Rows from block 5 of a small image classifier, named by matrix and row number. Rows with one number belong to one neuron. Each number is 500 + 50 x the weight over its row's rms, rounded and kept within 0 to 999. All counts start at 0. Numbers have three digits each. After the name is the row's rms in percent of the matrix's.
After each neuron's rows are labels from the 100 images, of 14976, where the neuron reaches its highest value: "lies over" is the class under the peak. Only what is clearly more common there than usual is listed. The data: patchworks of several textures. In brackets: how many of the 100.
# fc1: MLP up (model.blocks.5.mlp.fc1.weight, 512x128), inputs 0-127
# fc2: MLP down (model.blocks.5.mlp.fc2.weight, 128x512, transposed), outputs 0-127

fc1.110 030:473531493505489526547555459473487465523541447430470613459456514411486463512492429530469566577503502472452573535424522576549488495354486518521554470435413451495564500502496514505568523506514488612456464525450418428518556502494512495562600505562485426512487478474490441503475465525468380508532546511517482522561453430545502562440478518512430510534481548530590579612467491639550580554435
fc2.110 039:543492493499538453568612424512451489442384483494604520480436550545502499478534404587516459514443478371538523494445445538446500447513364478500426474436424468480461512453510559426491508479473442509485621501527513530537538538515474502559475449532433479415504461631518442503489543496423498559474442505480490490504507551448545507472454500459468517510491543412556473529577566465386524581532
lies over: furry (27)

fc1.252 026:471493538540505547509459460512634508519498451438533529499463566481537557494491448491517561470480497530486502434524494598496411422344623440458444435593555474411496525482523533561443537553491491468527526570442435496545555430490504491504527550560537499537490521535507462456452405548607431447500472451585493457425478535432573479518524440488500555523431500469498536628495491578449568531487
fc2.252 038:444506543513543462423425495552449532489446525488475491655487410530439447546488564563494525476442503536451510487475476557535579540455551555542440444461568563551488408372505496531479579486428482466543505464454448401501570560428565413494499484502550516518482477683542563510469484470597563552472527423481509423451472500479539537504484485522479602503499454482492510447479478521560504512520
lies over: plain (33)

fc1.188 124:513525489561470560562544527477525499448568535463566492500547533633431553536523531444499545572448496491507479527485482465560476465445517560535436533506504507396435445548581488528498454665422560540489533531524461476448520471446520377598500503477527504539462524549524475448585456533463486495504508531518516456440409486471492494416502491528541573549532477516615425562453527617606561553530
fc2.188 115:538469512510481446536484483480467500541430510512438371631411506452461518477530488437513477530535512447505600504466559419484523532542514489569491520452541575521433539463482464473464528542561494443459508507442554414514532425494544521461530483466523478463436559504446514415411392450506501513667510461548601496481563596560564527537484417467494452559482491600510519488424462530469543597510
lies over: rays (26)

fc1.235 114:561514526414522480472478560598515505528480492513554535496591466532499513529551506557432643463516553556501486487458529446555513495438490522474504472474539474397546428480521468574509518517491470577575479508523450481471526389468479534468450572545409509587591533500454540638408467529516506552421448515609411459563472528619443427473442510526533433484427476526475477508541501500536548454555
fc2.235 118:439526520539480472567472611483446538472440546551526517383384509556449522525527516408534511407511459527496374492491381554500498443521459514440571518472557509447487548440465465476466498598506509538511511469468500444513537523476479504529556453498527546512493582493561533432492450477526507352566400454455511521466547551565514485471482478604491499551462364426522410528487526461519568485534
lies over: spiral (38); rings (37)

fc1.155 038:561477558538519483488475513430465502475491470427452541453451438463501499563412475560485499518482570432462502401403504465509517564399464541445462514528434577530487490447515429413505475476539485465494454482429552498586444467486455588365550442537431522483461590500511463534447538542580451569479506524453457536634491491467536459535522508455505462513367558447558537532510508566526616503447
fc2.155 045:466377488477476562424504510477450447466454459472485483583496460499528421644441528394483377439591513540549545532587526422458554513504531476459469536504465561484498456532471412512560503549503490443540459469408469426465487366465486453571517433582433512579490578429524483524494450536540456533490411522545489491466491501559484538503413416582472498487483487509463448519503542541567506484498
lies over: cloudy (28)

fc1.230 091:469564526571550549566523564486505544466470515495556458456468499560580534533454554506519622448539480523494536424551534424512431486429473426542541494511395512428434527518541567592472492387524521536495453554436499509529472422569489514518535476566459598470455449607438504560576419482583472534525508454458456498511526523510430441470498412525439511463394543524519515478504589509430553402502
fc2.230 105:528524455617494492527567523510466544441451512494572448533408542491499516464482474500592413579549389493540435450475425403518564447522501542418532558561497524409449467522395455437530535512568492485492544425497499500514449457472515479549538576524463603581485576509471473501561445502450460422524540493535510518553524491414527491438447447569379501484448434542562450569501523498569570534509
lies over: spiral (28)

fc1.90 126:497513477539628518490548470396543501487568456471413506517451533480566553496519524462512502523505503456503442583487516508559478467481529442546506467511496495467587534557560444497520561492456474470445466445515440579522397601428479430493570453507516493557472503552504453552510458560461558489560415580515498562396461408468499440452489388507529519502453499616539484472580390582503534589590
fc2.90 126:520525542571534490487506508564423508458504467488501568431488450578545449476589505489592523473505507446508494485472578555466590499508452491609434488450596515575538500427494490484509509489417511510437346548510561516514539515491509515469526520426449468468610444621488504415536567584615498510529594541470588396482463526383542528558512513490468492507562499436491548488454448501474495520509
lies over: triangles (38)

fc1.448 080:544397501495543520434508433530566556476541512423553496477469473478477497466505443540491563616503458528538478620547533504536534520381489514575502441569499489520505522502652493487528498532491528484538540429499511507480514499554497490459458524652482486510534554509592542564498360523488516568499503512532452541489517531513451581512386539529544514606439520526556480526513495647545566540450
fc2.448 116:470532563489470473630526519495488427565586424479568421464620503512586490457542459493479560541478464498447502495585554426510439463575523505519604556511396522586364490539526531547461463430472496522584492535489496437471473522513503535451474488516513462530519598523538495442518478534551525513536406409580498472447445645532525470539506598533486513549510517547500466527545506469425470476464
lies over: plain (94)

fc1.17 111:479492510468474531544478514407496463540506517497556487536483476509530518461558438553534400514486566552383499579534398518518505519477385507432483450507494525553480449529494446506449417490468502523537446505548574386583442494461498542480559580532467552458513400583515611525524535443482504459507480582436540422460516617401532542430441493456526419578493527596490482592498484499430515528537
fc2.17 114:457519530491566515394515501474529553427578487548402490441534483538544467543482505552558553469520446479446437492510546490578558585495478481587476490498472536534493544496464467522559563515393492491458378537554440576506626524575474413535561521499547428593504440519428488438528500485533450470510476527515538369497532557426509506523475476549445463580526455343502478499525522476480444454435
lies over: triangles (28)

fc1.325 060:524484495405476518528552497430615546473555492476478540574454427595449583463458553482548521523507433449577395483494474470573486560393445555495431484453530558455567436518593556576456443453485546496504494474469497499473524412415439499488523487557494555529482532470519544504428489507461417517499460473548446392525384523512580527485544480527476438526539441536556448510553518633439501514473
fc2.325 072:498490484512508613475453503437557563494554460464519511401488499615557538451490514485497521562475572408532464402450433451480497582412480388525533478512436510456511486555539520417481479458556547445456452574437565487517422405555515447432507514496462562432577425501523480508650520468480503454540483542527472457454528526463610462518547478549451418535506533508443448533458474474509581548463
lies over: plain (40)

fc1.305 107:461455384540527609461490458458505499492452559417510535402479567512527526561497549457517425514462437560439512565447595513515573555462479529518503486499470482644597531414557445509536584547471522547473519477504464477558497493549573511519478491509519523468497474507470495510431422458543569483518380486582489498534446566455492508431384440442512606542471499577518515577579580511498533464481
fc2.305 105:452520431489488463562460503565578422473480479564449474398568460488515460488527426520543519481456492518456546461575522443536412573506411431388510446595488490498540535451423510451470432518490453526515546553571519538440523482513468544570545510558564577473401483551511517575466500442443446458544525526518521493636529507537453397566512500460562618460482572443540531432522431474453499460500
lies over: plaid (25)

fc1.440 131:512490460488529524573495519453501520433503505532341496492415577497443554497501483544499471479439533521548463551528473493566478452505515522576497480511481496474606445589522459510592489489438459481482520509513448458549522574517420487516608604536459508437441482542459578503522496449444504495577575514442534456497484466373532539399521490490514440444508498593507471414464433522544496562680
fc2.440 127:525492460509536501445503483483533560442558472536459519421557510524592467491477517480582532512483440470448433427444503513529572560512535521570496523492567513545569454531495544509517592537386496460483424527535478564543606511493472504460502461442447498420467352536431512432483492445540474544517609536524558350476523465384487514586481502526489415526526529352482457565500495531505460487493
lies over: triangles (40)

fc1.191 137:583533441378551501509535448433500494620553505519618491637533420526646541505553463404466506478502505448428498512518513506531488585507420477402478522545475495570481564482525487551474448484427494479596430497475548467560402515436469546521532476526502491539513517492468478486454494576562548490412394546499436486489473531588568503469471458477517472596500496510495508562527458510464501466437
fc2.191 130:513476498408547439457529440517541503351573486564344499555559533516523476504503483519514475513490417464515458468453426496530541534486490473631418495479529490560521503476487533481501563530404506504430425493530447513534607508493514485469487526458478470499499328534431467443505497496484472496589549463498523364479524471429490533552524476527516437533557551359478495526507545524498486497409
lies over: triangles (38)

fc1.431 131:557498516533503532562500457514487555410541542480460738506510488554554555425492482514509502659461426503488526593423415624492562480414521501506523428532487466496490533584458510498474518529474485411491541543473488542560506503539476489455474496531520498518546506533557534544496410470517557427477483513489406507459616548535454462475535448480453477528536482476428531488540514449484441417496
fc2.431 146:507485453501585445424523531519480466497601507519574417563531547444472481475475491511478483484508446480503519455595467512488508427530461542598540642499460542568564450510511511521553548515474461535554540373436494524577447482499505547492516559447473545475457512481517505527494352500366497415422605434551479516498395514494487565547495440446546507539595565514484507546550502555470567532453
lies over: dotted (37); studded (33)

fc1.265 119:438489592565396461467567453509519533492454555369405507525490498426575522514522536530504517529460557567482557491482546533429573496456443517515549564453543499473537529522607485591456440501494476532509578537468447526562430372503444497597558494467592501474490534487517486547485457547569487492491455520514465446465468514545436441519507509510379456494490407455565491544527597508545480376549
fc2.265 116:519583471545505494493502510485514487483421480528597472529472463498397481501411490497564507573520419594502566466558496461485619598523430474471428445513499536530499487457376459540453511426471432543517521553440507438471524543485494557480544508550458521471468424499434522562385548543484463402463479386530534408593543535537559481528479529420500465614477501523498496481596422534507499553489
lies over: checkered (36)

fc1.316 128:456484513529528479503451518517491542453485468495520538560447524403474514422555468623441561483542565489470456419465479541487568420490524558628484488468526528461572462384566447529508546460584475500578410474507493498454513537568489568486470479512451497495580490509508599521444433526525513503471452518550365534338493608528541412473451548507555448436442476543497481448462472504479538522477
fc2.316 114:525520494452524510513451504481485411510410492508487443530543498511501484515470499527420413648488546521513515488534478459517509514471451499431522477546589447509497517444419457473548510477522494547419472595586521451475535434498461504534519533592569481516486469491459576545579527504425494416578506520434559471688484590593505465525483571411519467390446525506501495460541501578465604529458
lies over: checkered (27)

fc1.263 069:559461457616502500541584516544489471573524491486484491432500381539483489552501513604504592500557524572459445525533499483467500558412523546511521538428525449495420451526501546492478553489568518497563543475542454386520564443570489499451528451494510528575554470505515507475521413428599566502451579520523541545513461561484419620560520554467499503557479494393630494479438552490491599497493
fc2.263 083:504539400448547505529457492441521543473503484512503591483445524476507529473568586397432439486497613457546459450427455591447546423484523532513528537407532497495559534497524453507412490512602522488542521486489610411519452447522517564497394351441413461565504523587522478555574519479501503523458437484446571543450505519492534516434488480485401506504528458517512464458464532516457535601538
lies over: rings (33)

fc1.80 075:474417441491552511463428442490490485518499455596548537533423603437456506433446440434494529588467463525472499528506523448542458416397504495516468452571397525501480530471488559487532559499468502474568508559482512553418541547573446449513524496594514479475431494425536442431523581536448515502464541481539532554495436563472458453558438422513522570569455500492533487451639482594480491381449
fc2.80 096:603517555563580511531478626546538434481466544511525436617630515546534439488502534545517469528435541491393607460574571495460505553429494511496455467531430490527487547470507491502495520497551455554360432520487544463462408564604520461537484503512569460549511623466509529470561434519537527449419444492539521458581511590480496452514441446469480481482506469540525466539533511525493540498529
lies over: plaid (42); checkered (31)

fc1.75 032:503499507462519485522522506499630466538557559521556500460450582588504442567449565508491564549581522546472489535495455460417404551303479467569516473534471505471554490531561521486437519442420517495443491487515461490454406408527484513418447478561416538531509462577492525499491473539494411480586525528548374480545467538511494490482548499490538502543391532478519531512487544550394556496545
fc2.75 042:542554648560611444552593562548477506516437478533567508447527489594513573478432535361546467535520471502507393471536361456513473548520544465511573467466455468526434449485479442463495582433497481468467485561609543468557563490412497551521507434483516489484479482445441453519496495485433519486524420472506507527511543506477534502469343478551471532500506489488516486523533429478456559535555
lies over: plain (67)

fc1.368 113:521352517523554513569487526495430567505529452440547460490457501398519562451512460524514502590419484497483508509495465412535523527488479523478485574510378483514476460534477530404561492388493491489535492509495506544535517418498470517502584522673516595503513463440429524451551479453430485479510507470442425546435566499465470477544575474571480498474438529514565463489578534601390572500502
fc2.368 120:463507533506424556471515504508547537475459537464478506541481502579552474560517500538520360536509474553463502515547531436504592489468611480497434416458529478477591476522465495509475469505379499501441552483412430413466544481425528510431511502557502531483434536523533516504432494500531467490565362516545492490507467650477519628546502373643466490511477481506495503430534487490555465486566
lies over: rays (69)

fc1.403 093:492492583547511566535559583539529610574565481452522516493499469433515554464551417551526563562455484551534506549578511512540561539365565541537516424478460465491463521457627506482523496541481472445554482470536486532488444483576500529568530500641545497522532556557533457564515343491496455473571536468512433541522422514504496532506559517500491514526421539508543472450538496536357510435508
fc2.403 124:456475522435533483484506566495517361510501480495502431579585546531499461523526515470523489575450410550518531546540514460530473439555548524483577540431452606538414483498521460555516486471541482438527554565459490482525503471558535422497486441507436552538493603533456517509444500473505508550572363475514515557473514725598501406466529537515482553466516526518522515531513513559510588471490
lies over: cloudy (36); plain (26)

fc1.219 123:538522482448561563522552501505440421571467523393577479505555497607437499524593436470470517529470526469519506485447433506600395459457551513441434517602425536554483462543502550404610459481532505502491507445495522401494530544429474447499499517558475530541536544472425449519591426586457444537545574499498485527478468510480543568524502463515561579388498509547558429544499547527505579538459
fc2.219 120:494530508506490536582504456520510589478530465498461446594528533349556451426492499441518458470502507480488615497496464464502599485500656506435461581449531550594504513502420494589509500477530470511485505465568549532490484478491533483375455528549554495551560483481532558419493542496507527414602418508442647509507541517517555507489557488539467453487431551501472538472571476495533463592527
lies over: rays (34)

fc1.455 105:405475465412490567496529489515543534501544578488435519524490538503492497478467518487538413489501467523495582641551425484551496561416430508508499498570444507539513514513496475552486507432458530536419556525540584532551393572500389567578509605526499504583632514439512590510500461458544468530552490589459482465572428503443524514505537565597469507556451533503536472459477485539511487516617
fc2.455 118:560478567445507482497535518479452562494481419507453450477530386578546526540515540442576540474504467511540519469428573444643549502501527478510526471516521479480490415519389488555521513476495446537520488548413406552536582486464562487423545499572548490615494420533527470446629534472520511480420473493483515432561506413428463452555484503521536561589538507445509563489472494557530585449414
lies over: checkered (27)

fc1.414 087:518470461488535504535489420550468619522525487424490535476498497462532630478491500518496441630533477443523532501470404518492518469506509481444367530518511475517463528462554537464477466470521472411479486372503500490487421469528479504472508463625518514443465524469426487598510525503472438560491537556497387526542516504452518538515539518512472507452422488524627403535460485683469538552505
fc2.414 112:511518426467682469441493438529516398506563526431564529549642487433479456491564525485410503521499524512485531528527550518496505563536543524453482524481527509507587540460520426506504557470323513560505560512479549472455509522554477470468543529515430479423520609529484475568532507457548503559408506434468462573489477508525602413525514513508517536481492473481512564431398467521455464448527
lies over: furry (50)

fc1.372 092:427522526521521498530526467498436456514546499496491620447486454374497503590430465543478501563392484482439542442493520515480526491499429475460493560477418563432486481540627442549486448435439502469499521575438450500574545454453462557560505485528521411477464491491569445567448543490465392509478423459443537469621464486481533434471489514496429463484384481509487419515486501481479367444512
fc2.372 105:500497422538480450437453611558493443497520541500528605541488533429486422558572543459501510649483501546460541530567453534501518488490496497497387542508574531497571371477495487522500460515520433498465565422480466479473499497377555505509507557497428586437420434549527486586490528485420499476418562492484484552542514487546474587480508414460511439583553533486493497444565453586559464509461
lies over: plaid (35)

fc1.140 138:485519498546546389415474481495479550483519449520505487526486587502484522481547573469499577528472413461503592448409448514460506510493490478552436508483487497453481497349539513509517554551539490503389548462512480557393459520584528529525439507530548493605544543526504397522597468634511459472465514423492437544495487411634444517514524426532450442496445544424517471531423530509478506460466
fc2.140 120:507470460564559500513521468473493535343463453511478532419481455499548476489453491473558532445488453478519456536530452553482547505562447518605464526499499501530507401460468499498460488512375460495454504513510493550517572515473530468494557598384441438480583377501386467495489526500537531503538585428450517375485503468534568456479490544488544384502567536372515491512552546542527424510428
lies over: triangles (28)

fc1.288 117:463517425437497471445458500545460544423420457443476516616511541466536521584475532509414532462521579518617518443459530523498548485437411561453436517521473570591570417476490468580504451428528478467539518472459381442446567480491479583505547589568453435494566459434515524521415417526520436526548486454439467485583518474574455497456511521479563493482441500562501459555518515484431547471552
fc2.288 114:490463481468554561564500499480522569501529559519498402537594537597601521515538516488464548461471526441517568570509416442420456498514531414507524508536529510452499559506384464573540535459398454469541478541391543530515476539526471524424396508567554526484521520426438530503556491503385515390532413488448547544508477555504544442403532548531469478437439515488515495461448542421551492589520
lies over: checkered (40)

fc1.5 138:455499512515524516439496554464498498593454467438486686508454499465524511544513501500507534322477475463496569361529523462501470522494480472489432521488513524466491525476556430445506604519556463617537522620507475451506506502479518539443489517568494410477473563492521429526446486554489428460556487489511582462559417466465556486538484511553489479468384444593576457472494489561515439488491
fc2.5 142:573476523517584428470521520543503438454570504468492355462541564508483513406475494510543504580541467454490568524591504431495498486508357484542492501486508567599434451493491505567511540536558475505429508503566533557514466488534474496534522463480484529488516585559476498437521310453407530432460499485488480505497429601463514513553506523463495479466601558577512493561516502509537603524415
lies over: plain (42)

fc1.169 095:467478450488461450388393507531507584512488441488496554425487600450458526431495473551530489511479491451456527462434490556577458332478476474553452447486511479433506490549555424451520581493524534482410504476498498544481526531546398458545504526488562463568477517530432448564449488589539496541519603425568526477466396424550493512495484525530485581435424444513562456451573496578494483558502
fc2.169 108:490479485465394493530462475476550499490475465530447531470562464450437475523473511350524589541493485508490490533569553549491546481501562451520456484469497522564560521507551456545567436511500531493448445515450471498519500456500502512441558505421510551521439438465432483545638513510507404539506560361477444420497470373528540424435475615600383449475480460487560569537558488458514456530470
lies over: triangles (31)

fc1.290 094:535469496502551544508541509512557506490542480375553453526477461557546528473523510482535551619490469478520519543525467478543424531382494472567455508522493552527484495511632514429557465468486497443544508433491510526498509470527442497430521478655526546460490488496471516534509344494464440554526556521532384495409514519501454531551454493518473510494427549503594420472507523685492587509501
fc2.290 122:487444497548549491608453473467483407548486515444629427500496463447619412448483439525515510540518405521490524506539574419480509480585517556481478512493411444569516503537498495463511430441519543449529480509442517517433453462526524475487495565556407568490454611553474465470613487614574505436560455440528481564411488584487506416542500571582462450536496495548507505513487476442497495507465
lies over: plain (59)

fc1.118 117:427461478503468529419488396476461554430541463344497468548434441502461486479552461532549453440541524471476462613418567508516485505436471526486540507448479505501471454489507481448420480459530457456548509460510532493551613548540500509502598516533588514445537526464618538388485459539580533524558501470475578549442535441463543574571527522452486453493542562581545514533534482503465526530360
fc2.118 114:506506575466503547561527566494497490478408488582566475508445493550547494532486501471553569463531423525526374450495514544518574616503547518420556488498489576507580582499534514538478473527525551492561518505515566414605443438541484522449489512563465559515617439451484430528518410514590518517430569491484472562531438529579595487448469395563483441476436406485504469565526551493493552511524
lies over: spiral (42); rings (41)

fc1.429 092:505460567427570505516445452514533492507542547458528547544425523472442535398472512522559498520549486528474522581454412548567403550488461489579441471446558444456631553519467469577607485495426491470496500504452555529581539539534458500551515456478503415537462534487484414482512519479530463425401554482543458404554402580591485575533450468475470476523480523509595465499543451619501490474488
fc2.429 106:539436490522462538469497468489421532614527532481403554629469535488506566486538499481454520523530440420488563473434570500447500586450501456581569472639453485461542581457509521508515588456538475523540389569453518472461434466489513495537515446482471447572498580557469478451515515576486541533455564539568509563443410489419457468554466517542502558421452445543539606443445467520489499492476
lies over: scaly (27)

fc1.373 107:447526489484563537474533607432444453408509488457567565454453445520443537459554475406503521468469474603446429553447526556566570498421569537484460466482504509502495503487519470532396533568379560585553457535514556438471437529639475574498454518527512424534481555579391546538473517501492515577538513529548495449487486506475506509418484588483526535621426499482465464507437460511508479490511
fc2.373 123:551485460352423395439524448493560569584506520534414430452572501470453468517449471528554511431504466489441601458523591488596506542563518436411497460500466499489461520440406498495478503511443530499497357512478420467487522464574517525537488425506522541432528515477481546464548537449522592420499492514589581506592505485492500454496517525383514553560480448562471545453529529487529504478530
lies over: checkered (31)

fc1.425 098:470425544497449499490527465469562423454461428417499690477505487455469481464481441465478434643474488478461488527456534542465469435443546492380513462481434476402476557486615514413523478428455481581472451523447491427561488485570493457547550569562447481541558443498466497561492493514604493507513527484500551566528504502471493537600462479523479502488443520537509470517536446608544450479454
fc2.425 112:476549499461492555535497499461422446530461462467467368574561545473590520546430457452530456446519418476479563487575553414508544459535554484576519441492448546475520545509496577606592605500480500512518502465492534523467510449503491539473453420453489534505541624506511470442525328548559495449494456443491493482470377513531494437526453485486511459457542495577545525538534445396479523493579
lies over: furry (41)

fc1.291 035:502460537499435513576525491555466537550466493396586511566467557462520485469481469541485573542496438551549474517495490498508510479276458451504515526508462522559489522507513464483449478640423563546457548483376471513495511489498471506554510578543556451463520520530484487434512440510479432440602485467544403465560412460476576486480519545541510540568471539566601512562495491517516529546602
fc2.291 042:505599615589382523414587492511465477503483550448417457457468591485554507423485544400511515520501538464540516471494468396434543493595585554492578475460501507474578540463478475514507514449494535516435425521512504436591495455503480522551390428542477539464510449493530521524495519499475603508495542498507522428453530467544532443491550434593483408496500459544505525489536523498446557650511
lies over: cloudy (48)

fc1.370 116:468545512475505397552495439530502480498484428557482514504447473503566483467472495552555589463457489574460494521477474443433451530476542510527486501560581461558469594406560496493471558550545445574554513488499540477470515501563449561517451581489479434500576462433524530529424483406613529516487363413567424506553448512527431457511525579511561407562384507472494494423539440513580516519568
fc2.370 114:485486514461509512553527469506497526407459502579578546552512574503538505455460523451515485485527538563479360507365416594452549526472558469447558500489557561421513525484471509563484450532573483499488632501594552461505471471415462553509479489518437469465465527464552507461483550462498483485550398417499585489486526516603574525409479511561516472514481432474500420460546500513442504588625
lies over: rings (31)

fc1.309 084:500565502435512476473435532521593505538529502471552583460495553561470439574394541527557475438501497509519541388425530521472435494432563520528488393500570559455443525495562523517444518518543422564529489580539530519413469526468630580443537532504489432508477578427480510472483526480501413571520571472448384497434381499555524515526553566494550515447502473443521549458585527518529544539492
fc2.309 095:458414591446395473475522520595544432588463476516368396429622534540523468577570521472546537520546444567493526624523545397451478575490546581497488547497538538484506477457479488502467562547419437480512398539485519477460570430502461503475502529532589474443500492486480443440457508549548480560453538494521500483497538479539462493594479495623459510463500447492485503496441494487507423503537
lies over: rings (26)

fc1.407 101:537485446493483488480440449494531548525549466387549512482524537487538559461486533499512500606503529460521503527488405514528474461477498496476392543490519587516507538510614503470567554477436520400508566415487482476422463512500465473469533507675490523506463500502615554481504395489550440465450468540505509510486432471520510493499460532483498525522417494539626382555426519637552582559508
fc2.407 116:524528583524571525496547524495488396440464480428555513507630472444518517436551473473466503630532482498502572532482576487471468518519437462483523470528438475585456505523557461479501498495422514519488542472479551513457475507527478508510503494538459517537528656528570475487557462547584540519394355448489438575457451523492567315518520619531523485508500464562496547523461474530485507479534
lies over: plain (88)

fc1.52 135:563408419448550477474476584487520459397491505441570515416463428483501503515548451422494500516557506560502525499525559505491576549455544493467426438480484522515541410461528456468500526543418468549573436506540510460462543486606471573502501461512505539390489478518470517540493477568465526527590576460572485475446513435568500593489375508431526572474464594504490443425489513536500641564543
fc2.52 122:502567430503571526521489481515478560592543471481577398490480444495543483462553513542516480421522508536498567574505454448547446456492482479488484649490570571572519521533361493598448456542484469555511519437483523523552546518428470504454463490586538536501493497496539513394429579548567478423540505519435635547457583472615472558555472502512433561493467514514517536452525477454480461496429
lies over: rays (31)